{
  "arch": "unet",
  "model": "class-conditioned spectrogram diffusion model",
  "hop_length": 160,
  "pixel_unshuffle": 2,
  "scale_shift_norm": false,
  "residual_init": "none",
  "lr": 0.0041,
  "steps": 9500,
  "batch_size": 256,
  "epochs": 93.4,
  "final_lr_fraction": 0.1,
  "weight_decay": 0.1
}
Rows from block 5 of a small class-conditioned spectrogram diffusion model, named by matrix and row number. Rows with one number belong to one channel. Each number is 128 + 24 x the weight over its row's rms, rounded and kept within 0 to 255. All counts start at 0. Numbers have three digits each.
After each channel's rows are labels from the 100 clips, of 14848 (inputs lightly noised), where the channel reaches its highest value: "top examples" is what is common among them; "peak on" is the class under the peak. Only what is clearly more common there than usual is listed. The data: short made-up English sentences, spoken by a formant synthesiser in many voices. In brackets: how many of the 100.
# convs0: first 3x3 conv (model.mid.1.convs.0.weight, 128x128x3x3, each kernel summed), inputs 0-63
# convs1: second 3x3 conv (model.mid.1.convs.1.weight, 128x128x3x3, transposed, each kernel summed), outputs 0-63

convs0.2:112135143130089107137150113128096117114132091111096101129105117102150119105139167105109111086135180105159163088092137116136120134156119127115088103141117115109126151097131098155137122128140117
convs1.2:124131108124151104151147137125091130155127127136163123137152161145154132147133115157164132143126124108134094138146103140128142151147115144141187139089157139151103139153190127106146098097147105
top examples: sentence kind: request (93); /p/ (90); "please" (88); "me" (61)
peak on: /p/ (53); /l/ (35)

convs0.76:167134144118143080096138139138124118091115112123128171120125108123150120150129137149129119127121150134121137121101127106155136109177100121134158137110104148118118102105152134112130115128119136
convs1.76:120118091120170134136103108119143126109126126114116105115138121094111143140141096124082170132129122132161123173161123122118114108067170122088131136106104154122119101155148146157146166084126124
top examples: /aɪ/ (79); reverberation (75); /m/ (74); "my" (62)
peak on: /aɪ/ (66)

convs0.34:111115118121174098104112102136108102134114159144160121118106134149120149128154139115137121054150141136125128103104143115106125140128134134113096105132179174118111165106129107149117000133118126
convs1.34:099128112096106155147127174150143170121113048126128131104163121163108100117122108096094134154162127114128164127155122135110058132150133145140138201122114109098140120134135152116122160132076125
top examples: pink noise (28)
peak on: /ɹ/ (26)

convs0.69:157128147108111102153114160130151118122106141137132121083096129139136127127102123142127160100122117080121125132132126132114165108125128114134143116144111128123099103140098141115107148127143133
convs1.69:132143094144120103097126121117113117149095155103108184146145112130115122084128136180116165132097123123148105093150098149128147072118127124158128181126146095109177150153124144125141113159098102
top examples: reverberation (66); /aɪ/ (63); "my" (41)
peak on: /aɪ/ (31)

convs0.25:132136120103123116163119126122129091100103109091088118143094102125127130133138150100107131086085136129133118152122127142129255091125136127140124123108119132097104132111125134124125155115127134
convs1.25:090126110108132146096104149115149137092092140078164123071117125107136161158129151138087113107138151094147131132115127109151212139079112099152137155145128110131169102080133168135119136151121162
top examples: reverberation (100); "where" (34)
peak on: /ɹ/ (32)

convs0.8:119115126145139144118109126137099105113111157090106107142120129118167131106130128079179091196125153093120111134136123137107130099150125101119151133138110154097137143133107147167108148122098144
convs1.8:115126131054089125131172106144146097101168149140174104155155084109126112132131126115108142090125068154115128128132153124167105167122132118104160103115136096117123122107096165108122122107127120
top examples: intonation: rise then fall (73)
peak on: /ɛ/ (27)

convs0.98:163140136148125109123129150090138150182129133133151141124123135109094116105096148153119146139125128121128116115140135135114137124107105132121122093114151112109153124119124149117080104109139047
convs1.98:115164094120107120145075121146108078128103128119151158127109109143174125147108076110103111112106190111117138118112154105147121135111151141139165117084140153135113176143149134123109152122130204
top examples: white noise (41)
peak on: /z/ (50); /s/ (26)

convs0.110:089133157147160145125151101154185120192111136134158107103133150154106157128100156110114131115128145097162105112159135131163156173088136124129130114106143136109117141150128112121151111108154100
convs1.110:148123093095123119079097155089133109125109107120163135121113118143086113111117165177113121088130146118135106106149141105085116118176115130132093096166118127149191126140084105139134117119145132
top examples: /w/ (97); /z/ (97); sentence kind: question (90); "where" (89)
peak on: /ɛ/ (78)

convs0.79:135136141143133051114132120107106152127120120156096159129104134133115098126119140120126111169128114135142144142163116148127136110134132127116163102154104175131138121134138118098106144047100140
convs1.79:146109131125114095156105111115142134133103137135192127114129112153135163129113138094170157123157129092105115147091134117068133107092135133138092122106101104114087091145133103164108132111092116
top examples: sentence kind: question (96); /u/ (95); /h/ (93); "who" (92)
peak on: /u/ (95)

convs0.38:093167151115165128096117109137126120131124113125128134135164116120138176124162129104123132084130141145160149116135142106095119139145104111107097158143176099133124136098128141086109098152132125
convs1.38:166072131104096148147114158110134107117130137121139127093149142112137098110086157170132154143111160067133092147119128103167101146152113111143110109101108105123099108147121128092114104126124109
top examples: /z/ (80); "his" (40); clipping (38); pink noise (29)
peak on: /ɪ/ (55)

convs0.124:111135130136185130094148094123098126144099077120131134127127122147103122174127107124130128116162128160155101135102132119149127157149118137117161133133127153107114143121128108130165110120123119
convs1.124:150132143148095128121116155148121160137111088179118121155129123155181124136086132126135150173081148125145102103116106108140157095154120110153144119161171132153127135134115152119123180189122155
top examples: mains hum (32)
peak on: silence (96)

convs0.83:154129119005115186135133161133129115138124133137122126075115124131113143138122118159121104110127110115122110135138113130102128133090128124128152136149067130136114106131000098133141136161115126
convs1.83:163166142104116076133100147115130147125145149112120170076110103112153111160129134100071147097093121119141189144156137098113138098135156119096119109099145126092131126149150144149092117135153109
top examples: /i/ (100); sentence kind: request (45); "please" (38); "me" (26)
peak on: /i/ (100)

convs0.97:161136130106121077125116157126085126154143117157117129123112129117106129096126122151142133112116145114143115172179145103119119078136164150146139127172073120127097136150106101114153135124146130
convs1.97:159123106088129124076111102147120171143138106119131119169088161124152110123112176130110118104125130084166144109123120113155062156138130119088117142117161135121121138097156145096155119146107101
top examples: "he" (29)
peak on: /i/ (45)

convs0.24:156121138087138154160152115133114122120137129151089096130108115091104126136145101150159171137116148121142131152125124139142095136143149115111129103129128132130069100120171159137144161137131150
convs1.24:091149141151152105079079108095148103146140107084121141132157141121136153139171159113098156087089154116154127141109131163142125128105141117114148108115115143173127127109105097148105098128140136
top examples: /h/ (81); /u/ (78); sentence kind: question (71); "who" (70)
peak on: /h/ (43)

convs0.35:149142173128128169127115135144125139097124105128120106110111151079087115113101136134079141123101108111149155153116133145119157115115135110139160094114123146135104136139132152172167122105146182
convs1.35:103106134152094145108138194140117139106104145114103114142095148103122079120152110110133102122109151089097129145155150105077135087127106121136110133166121079095118087096123101113095140131116090
top examples: /i/ (99); reverberation (76); /ʃ/ (64); "she" (60)
peak on: /ʃ/ (41); /i/ (28)

convs0.7:151095158089121118152147137130163155133150107124114101156092153133089142145134120099136134147096135110089145075201119135136124139111145117128138113148090137100113103163092082128170128135113141
convs1.7:105108135098145132075108117108134115100155119132141141107116124151134115096042166146084139162084133132155143150129119145156136140153106089088146168092131117135152096130154175135129132160167171
top examples: /w/ (90); /z/ (87); "was" (77); sentence kind: question (72)
peak on: /ə/ (71)

convs0.50:141116148160122138149127160135139135158147113131086111157137168118135059109131105117104115126121134135128143058139140128135115123136153151135146100122146166127136120161148179098143130136098122
convs1.50:111080124156135172105173112158156130074138160129137138120153049164108144131135113139128144152127149100101147136144097091112155112131100091114098130162137130117118141135100114165137148124146147
top examples: voice: child-like voice (99); intonation: falling (53)
peak on: /u/ (27)

convs0.104:140133142135094160140126173113153111173155149127144113140151177154092107122113144164113184132124119127113153123086142117149078145091124136146146148111137150082162113158105139158102166104097111
convs1.104:150107087124105106106132124110165163108113145117116110109168121139142163119109098172093106142153115115113111094152140095071149126139176132118124088110142141151100213131145134126163137166160147
top examples: voice: child-like voice (88); "where" (30)
peak on: /i/ (36); /u/ (26)

convs0.46:170131165094125174081124116086191126126149118142128137139146121126140126119136112115112131090134146129147142187093145133091134163115122143156103111075188116132114156087171137149139111145148153
convs1.46:086099148145142092101137103145129144124145124118162088118097121131113139111107176120177131149118174123114103132091121133105139102163159147146114143122088083112156130112150128124099121106096149
top examples: /i/ (86); reverberation (59); "he" (33); sentence kind: request (32)
peak on: /i/ (62)

convs0.127:127105098116145090117138104121136129066126108142132142145111104120091081135145115137096169128129149106110153152146143147087137117146148107137156128102129144124138130104110135088135112090118172
convs1.127:115146081129114150118128128105114125165147147130106128119111148129139119103127073170120156140143111104151167098157095069129162100159121099153175177134140146108139131127105109153109100122132122
top examples: /h/ (99); "his" (51); "he" (31)
peak on: /h/ (95)

convs0.5:173116130118152107136123167177102170137165133156077168141160124114154130143153099126111133115135181103096104138085113130104125094131101117122159128140143131121116137103108116125153107070140161
convs1.5:138096115113120107128132111146119139144122103132114121117124067141135155088133099101106100144175121158140121155133133165137147150144176142112143112142093135178162117154132161095092147182127159
top examples: /æ/ (64); "that" (44)
peak on: /t/ (66)

convs0.111:168110151103139139110161147135145147153173123167123156149171129091152115161196144124115122132143116107098143160124110132088119107125140136122157138105117119132145145140088086112131125142100175
convs1.111:148134142105116136123129142117158115131152150155123105080070132105113159128075130153157149103104189120115120139142117116148127104127109129131114118175142131155124117079135099111118156126154088
top examples: muffled (low-pass) (100)
peak on: /s/ (30)

convs0.51:114110111149147190162112089129110153106116091145150142103153128144154162111147114122100125118091147107113159138124149130142107135146162121127164148108139160118104150126178127115138122148125114
convs1.51:110129124130117117098131140087130153123142137115128115154146137089090105149139114130167096150117104148153090124100087156161146151152070163085123148131146111167114112119085156145137089125156129
top examples: /aʊ/ (59); "our" (43); "my" (32)
peak on: /aʊ/ (51); /aɪ/ (38)

convs0.85:118136104096122142124155140144112127090094092166140139096123113126129115129125128148080127111152140132145128136130115118119179158162124141128140183105139148162113154119150103159160125130107127
convs1.85:113134133074148127122098149095129089139122118080131120126145153104149124101159159118145138124136117130198089122145108144134093153117106103099147108095150099114097133158095120100154133149178150
top examples: reverberation (94); voice: deep voice (64); sentence kind: request (35); "please" (26)
peak on: /i/ (57)

convs0.114:129088137185119120103174139123126133137139125138083091187098137119130126126136135133125133147119161134114110128146131118143117149218150166153138112123145122137149123140157192144184117131120127
convs1.114:179182112123120118125129114127142149134098142114162152133137080101129135110113139161128121128125118145148119108116185121127146154127114067106120130126119093097101126078114088108077114145156121
top examples: /ɝ/ (88); /aʊ/ (74); "our" (67)
peak on: /aʊ/ (44); /ɝ/ (32)

convs0.13:133138118128154103128121144114131127112124089136054124124112133097095151211201058105129139160131124140147120133127164125128107137117156137113106122137126085104106136101102131131148101147137158
convs1.13:118163121141167190141144111124133127068149114140131132124172148160122115104135138165130079093132073131126114121130140145181137143137119130154127159094151147142135082133147104134123110106137080
top examples: mains hum (80); thin (high-pass) (39)
peak on: silence (83)

convs0.42:118113163087160146118095143142136110124145097146126131133093140118147173114131081110110149115087179115084152144099142188114119119114159120107100091133134179119080112126135121123144123114112161
convs1.42:126147137150133138127130134121101176108135135130131131098141113137126135144159177160157206082127145144124150112166116102141139101156159090185091094122129112122129144176135086112118150123111112
top examples: reverberation (56); muffled (low-pass) (34)
peak on: /aɪ/ (32)

convs0.112:169161170157136128148107130130159148167090123139137115125146158103073156151140151105156125133123132118105122131136106111168127172172122145115115095146135143118143101134163169117137124128111165
convs1.112:102112071131096112111115119107148117103128126134102162107125118124094079091106122131071124119118139142160121108149160131122090101148130099128145162077164098167115146095111123121145142100077092
top examples: /ɔ/ (47)
peak on: /ɔ/ (32)

convs0.71:123088092114141133133117185142140150131147134104142214134142135148135084144101102136100148118148097124085115156138118099112109132141124043115121162124127121138110138143104139130191138127104133
convs1.71:145112166165132109169139090141106099152090099154109075149117142087142157117128159144152102145107122139107099132105146076145156116151089191115140105096142120155145108125116098119090120118116143
top examples: voice: child-like voice (68); "she" (25)
peak on: /i/ (27)

convs0.121:143128121121122107106089109099140126128131135102115128142124127127113127127158115123130125087131137118134137056101116114131121130138118122135142143165121130103222125136133146128132129151116111
convs1.121:142116148115180122125126122110107135128121119129094129093107136153113161163116171140119179143129182170088120075156130129109135109092115131083116114087124160140064090111123096123151144108136141
top examples: /f/ (98); sentence kind: request (30); "find" (29)
peak on: /f/ (94)

convs0.10:124140122096125110128121154120111121129147131116144180145090134101139107121166152121144140085139145093152116122156105129133127112132158114147124096167126139094118118154100120164140144084121154
convs1.10:153134177144140128097112144153126109118160129074149109141136110142152145179130103154146131160141121122129142142111092156131104139139066130124157132081122141154134132110172100127137109142073121
top examples: /ð/ (100); sentence kind: statement (97); "the" (49); "that" (38)
peak on: /ð/ (56)

convs0.87:120128114132145118100151083135150130113150153104130140160152129144087137128137119118134105082164176142128157156113124114117106128166131115124140172110114143120160128115115128139134140097128130
convs1.87:092115153138158149081117107134128149136120090159088126147135121121138086158127117112088117136096118160089088125119136131172134110109121157110066137117131096154087143132156080165093125113083135
top examples: /aʊ/ (52); "our" (46); pink noise (35)
peak on: /aʊ/ (39); /i/ (32)

convs0.14:129126138112109077102147139181140162126148124147131128113108132092113129141161126088121129131148137103115140171170108120115123081110133118116117114150084105138204115138103098108111104115139189
convs1.14:149144106123152147108118144117095075133101161114134188142169121135123100159129136162102139111109111130130125159141132112131147119109138120149140159110133153114095104141119121150156129163150123
top examples: /ʃ/ (79); "she" (38)
peak on: /ʃ/ (69)

convs0.67:115116115115104157152131132114116115000143136155153149127113124136138116121118116139141119095115112153127137150156104122098096155128077130150130160136160108115151156182114113134132154138078141
convs1.67:126144092160158119075107138108130141192168095121105137130135154144106097174202112145094159107137133112117134102168131128117132096122151100120130126080139158107137130086113128124105091163146125
top examples: muffled (low-pass) (46)
peak on: /i/ (32)

convs0.92:108113131129141123109146102093131153153133115144191132084064130122137093099081114123124126134131158118117089123157169158135123105118083124127114137145132102163165129119134169129078093111176111
convs1.92:138111121142154156130122146083175135120117128135126127163137115110095175171115131115147149122121109086132111129129067124109087118135123122122111114097184133131118120129157102131149144107162121
top examples: /f/ (58); /ʃ/ (46)
peak on: /f/ (48); /ʃ/ (27)

convs0.65:182130132133154126117118118217127127144118134131099133105124113134121121135115135121123167114120111108120144118158156116130193137123167127129164107136138136094127143110126151136132148087141159
convs1.65:125153085115116164152150138074122164141121094118153165166114111084154154107116145175133149114131101134125066172105123138124137082155148125122118112112124124171129114165130120140104104150145175
top examples: rumble (25)
peak on: /s/ (27)

convs0.116:132136140086105123087125121162098111140126112127109136130125119154176066134107144124114108122136141112118130175116127115141132118157126113133122112149136113117051134107145127144132124101124123
convs1.116:134175097136120120156108097105094107144132118146135086113144103120125136160142093134076108118175148164129156118146192096087125151099087098138092123147116092088119104124085169126133095117101138
top examples: /ʃ/ (72); "she" (38)
peak on: /ʃ/ (55)

convs0.60:114126134088119121108131101143099111126115121110125147161132129120161111147127138123120117121142135110117122087112132121141136126130140122117152120136137155128104149108139123193149123102117111
convs1.60:149113136123177108141133139105126169130115127176147121127109137191123108110124124129165164130139128111165140127115131112087098173109138114083132141128131131132115117095108159075149109128113132
top examples: /k/ (89); /s/ (79)
peak on: /k/ (80)

convs0.125:109089106125153177162091122098143140113182126091110139132148112103126095127100101107109134150171152127123130131111113100142074163159140105148122134148125123145112130127147114137133111112087160
convs1.125:157117093107098105103135127121113176166092123156156062150093112139134117102121136146098088121141100117120079090141128133127150123157123131093125127115138144131148150120112117160162142128140124
top examples: "he" (43)
peak on: /i/ (44)

convs0.30:126108114149099120114167144161078102112146129104136171065105114081121115139133164127116128123127134108089137175099121117091146074128108122082137116151106152143170073120107143084141141093149134
convs1.30:171136132082113155074127156153125145118109118149142086126118095150125166115129117129105108073117106089122129122168111128140125106147151149123111111092113090100174153128136152104154084113173130
top examples: /ɛ/ (83); /v/ (74); "every" (62)
peak on: /v/ (47); /ɝ/ (31)

convs0.109:115115134171103087140146121157138121136103115123105120138112126150138128136096147137109108148112119103114134120138131116181136128152123129118139098155105152093080105124148189137108128121138116
convs1.109:124126116079135161116106115123138167119147123157127118111104141148080144109113115159141141148133171150146107119111150177114148132104103105087100129130128082155109134144118095099105064152091172
top examples: /k/ (82)
peak on: /k/ (71)

convs0.57:165124117097099115120099136133107178129156139123112131095127118127126138116124113104086147136103122102116143073131124116140125103104118122117160149092135147148133126098146137125140114137151135
convs1.57:129117171136133112087165134130130107127098113151148175153129100160096069140142145165174100164130130164101137137160140102146140129133127139108138132196154122106133120131089145136098143121123120
top examples: /f/ (54)
peak on: /f/ (49); /s/ (33)

convs0.91:080132154138155118087143144118148106068126114166157137100151122126150181141137169139129148110138155166094140143125134148144140142127100142106140161134131132167121154145146093114122149136114099
convs1.91:131092161115120124165154104154111105170120136105159126126126140102153098087144065096117133134118125106079152154128125076118139085161161101177091139139155155152134090131122129150128134123109171
top examples: /w/ (76); pink noise (44); white noise (35)
peak on: /w/ (30)

convs0.118:165118140057120132123132123113106119135127140108119135121127122148116103114121110162116166128140139122109135135140131086150082136092123139132158130113120115126110134089119115131139120146170134
convs1.118:113136122127113145139126176114149134165152075105147138113140144152126112123137173119077079129123157143159127118111147132100120091167157110134135135108144105101160096114143090133069120094107114
top examples: /aʊ/ (47); "our" (40)
peak on: /ɑ/ (25)

convs0.101:126097086139128138120128114101134109128162143091124153099078180118192121120084141116126111150160133072162154129129116121139136105125151063113159088109089129124135120093119142135133090111147124
convs1.101:137118110118098112096101134116144121151103099162113164135116125076161161152112131178132093098139106165114128092104126152131131151119159119122131173131116139157152152139138081091121148124141154
top examples: voice: child-like voice (71); intonation: rise then fall (57)
peak on: /ɛ/ (29)

convs0.37:127107137046082125179128156118142172117132148141107100128121127114159179112092063126144144126110145102131118135160123145105097115094154094124146115127124145090125156162137129143131138128130150
convs1.37:155165130163186148147116137118090108144130126132131175101114111113120127134112166127112133174143141142088170126109155127133139119118183118085167098147101122102080097105120136118125127063130135
top examples: /ð/ (88); "this" (55)
peak on: /ð/ (34); /ɪ/ (27)

convs0.11:139115149119135072171124121130165139108132142119124161128103116107134073140115139127148094142150118074118122139097120172102129112141148117120118098093107154114124141107154153096137130091140161
convs1.11:139109118118105109071147091117124069127139134123115116099115143159123139100122169166082164085082136149118114116125142107159099120086121154120183152132140109142106114158111169098139133099099089
top examples: /u/ (100); /h/ (98); "who" (93); sentence kind: question (93)
peak on: /u/ (100)

convs0.105:097104140114142145120144137115148132144083138112101096103117132113159164139107140127134141134161156086178117157117138132108113146092120113117124114172163112090118151136101092079162096156124148
convs1.105:112112141154114124134096075101104175148159102131139088164124134157118129126111119169112126094152163144112154161144161119124132137106151103098143134101121138139154095143180139198126109064088143
top examples: number of words: 4 (58); mains hum (44); "is" (31)
peak on: silence (96)

convs0.45:097123130103129161133104149150139161088112108159120135133137141109128132141176089119088143144087122110120153167168163100092127130130137064102115171100154144127131116152135125136163159136151155
convs1.45:134105108137125155124137163158155109122113109088109129119126161124176150173137131102108108142162106149116128169134160141139100145149170147078123142124102084083124137158109162102141116104069133
top examples: /p/ (70); sentence kind: request (63); "please" (62); "me" (30)
peak on: /i/ (64)

convs0.120:163140116166158152157144129131111146138138113114126149138114124172137104144106102109127124125104066147085158117127100129138117099105139126125148122163130150119099127125105154141120095125121102
convs1.120:142105129118146165144097147128141130141124146114150110139131128115130112150181143155128107154134151103151076150123152120124061159149157164154120107110119165121164099088165120095101130173121141
top examples: /z/ (79); thin (high-pass) (41); "where" (31); sentence kind: request (31)
peak on: /w/ (33)

convs0.115:161126147137150094149140128163131161178165123108135156128148115167139133170143125122129127089140143126131099089156128121124081131122139111146135174148125158163112153120115103155145126121140168
convs1.115:103135101126080121125138107110132102177150126169133128138111145133118148114126108123170143125155135060095103098114156140130089145163105168112132090134090124104075125093120139140142142122106099
top examples: /z/ (92); /ɛ/ (81); "was" (52); "where" (39)
peak on: /z/ (87)

convs0.15:131130126120101098131145122119169130143100132110158147111123131166125122112133107145178132106139151115124123118124127060126076097148121127114140129094132159112092139139110136123115112119120121
convs1.15:136124123137165119112097135115114106121126118105098119165145087087111110137111118129112094164136114096108114149142128175158162187138138110108139127142150091176181093101127133122147162109149159
top examples: /d/ (90)
peak on: /d/ (28)

convs0.90:106131132202117140175128092137168113138120138123165121147094139173111101144064136105126128121146128142136126136118132125154174113158127127142149129077142121121129103138146179140147110132127105
convs1.90:160121137106115124092136145148091141142126124107107153123115138128165155170139156116166110154126125134149160178116118101150046140128162139133152104167104141127092136090174128148123105125128126
top examples: sentence kind: question (84); /u/ (62); reverberation (60); "who" (57)
peak on: /u/ (55)

convs0.18:131107114128114118119120160161129109137133151096154134123149116147155123139106145086122140113132089131106119149082098108093144107081134110089104132172108122109127112115098107113143151104103139
convs1.18:113154126149170148086130119103126111145131101131102182102144145139125144129086108140107119123099133139121126106122138159124114094151093138112141156092187152158167143117099148154146127117132115
top examples: /w/ (65); voice: deep voice (61); "where" (43); clipping (35)
peak on: /ɹ/ (26)

convs0.47:127128171122176093181138162123100129140168111145135142141118131115141141122170067125126119125145076120112118110096129152077079106095108115110124087078117142119090107092100118116165101124117147
convs1.47:125127096109115147100173129136153123107103111120174115121125152124154103131123107178098171146145145142141134147123127097127145151119135131144117115164113140118157119140106150122135084145069161
top examples: white noise (48); clipping (29)
peak on: silence (96)

convs0.103:147115121098109086132113167081168138150134137115142127059143124164157120137133132126125155124102140118106155144149127113120107113062119132154141143121115141059102110129101111115141104064139123
convs1.103:133152101131152113151105100155122129130120148117118098137136107132100136136121114131129130073113128081107091155180135141109137115153119104117151119111156099157148158145099086114172095163122119
top examples: /ɛ/ (78); /v/ (61); "every" (51); pink noise (27)
peak on: /ɹ/ (57)

convs0.1:162117108116114112058109092130162153121135114110116138153074123126149112124155131127107131147117119114124134227116117105144122106200121131119138131132117124178174137128148111096127104124118158
convs1.1:139150126134125118102178124126099118105131171105141122097140108141139103139093146165157115101137078134151130144132138144107136140086088131152160098143094156131126097121115176110183128122130188
top examples: /ʃ/ (82); /i/ (82); "she" (43)
peak on: /ʃ/ (80)

convs0.44:143122115131097133107108122106116106105152113068125081122080110155156118136132162089115101102168121131124131130148067115144134131170100131123121110141137138164129136138166147149157133111086123
convs1.44:095093122147201121147134163132136129126118147161112159091153133119129152129118076092151110102130111108124124082164133099148135135125142145129113151151086115110091096142117123114137126118143083
top examples: /ɝ/ (84); /s/ (81); voice: low voice (60); /aʊ/ (54)
peak on: /l/ (42); /aʊ/ (28)

convs0.84:142122132101118151159131140117190123112141091118174090113113109147078136131126127131133123143120126112095138132104110132120126143172119120127155107118134174121134130151101109180163094112116132
convs1.84:130159103140139117105099125111096137173130130126137193143065146161188106129139121115146123148118145119118126123083107119109123156101132118132163117136155166092178133132143069092148168112159114
top examples: sentence kind: request (50); /ŋ/ (44); "bring" (34); "me" (34)
peak on: /n/ (35); /ŋ/ (26)

convs0.59:143157108189113151124123125103131138125114187123167113124111117094159123130103089111143139155138132095161116108124123137117135101125145100076171094081125143115139096107105152162099113088109130
convs1.59:137125130106157145185118161100120168148144098158129140154117152122130128091107144153143120142145142119066153138104162097156165128095122133154106125129113124124198124143119172116131133098094066
top examples: /ɝ/ (96); voice: low voice (58); "her" (43); "our" (39)
peak on: /ɝ/ (85)

convs0.31:114123122113107179080150183141117115122127112097125101091149149117120167110141114135098125136108144188132134126168143115144129138173151168155111164093088147118121126136161128154162137154161139
convs1.31:187132100108128118154104098124088114146147117137158143133108074147120122101132124150133144110118140078149172142130106130106143082072087098123166107109132114178124130111152110119136090129121084
top examples: /p/ (67); sentence kind: request (57); "please" (54); pink noise (45)
peak on: /i/ (70)

convs0.73:109136142127137123126110043198116144123099132155099169151131126092139148033180120115136143128153128126140114138110157116103118133099147138110109117131158119126121150125118114154137100122142129
convs1.73:131086132114146098108156149064118119165131107120154153138187134094112119147093114119146181117134140132090132141181129109096156118168125117135120123139104127101156113127153152145130152133133180
top examples: mains hum (38)
peak on: silence (91)

convs0.56:088161117088129171089082109125045118126127096129147128090117104125100161131143089111139138105108173142143099112096141154122120165113115137120129105141151154133124147139125089150123096168138131
convs1.56:144093113143127164172116148141184120113164152125124138108137153132120179127138145141157106159122094147102119174134133113122126143138150129070106076144094126128121112123143163118135120146148109
top examples: /eɪ/ (67); sentence kind: request (30)
peak on: /eɪ/ (55)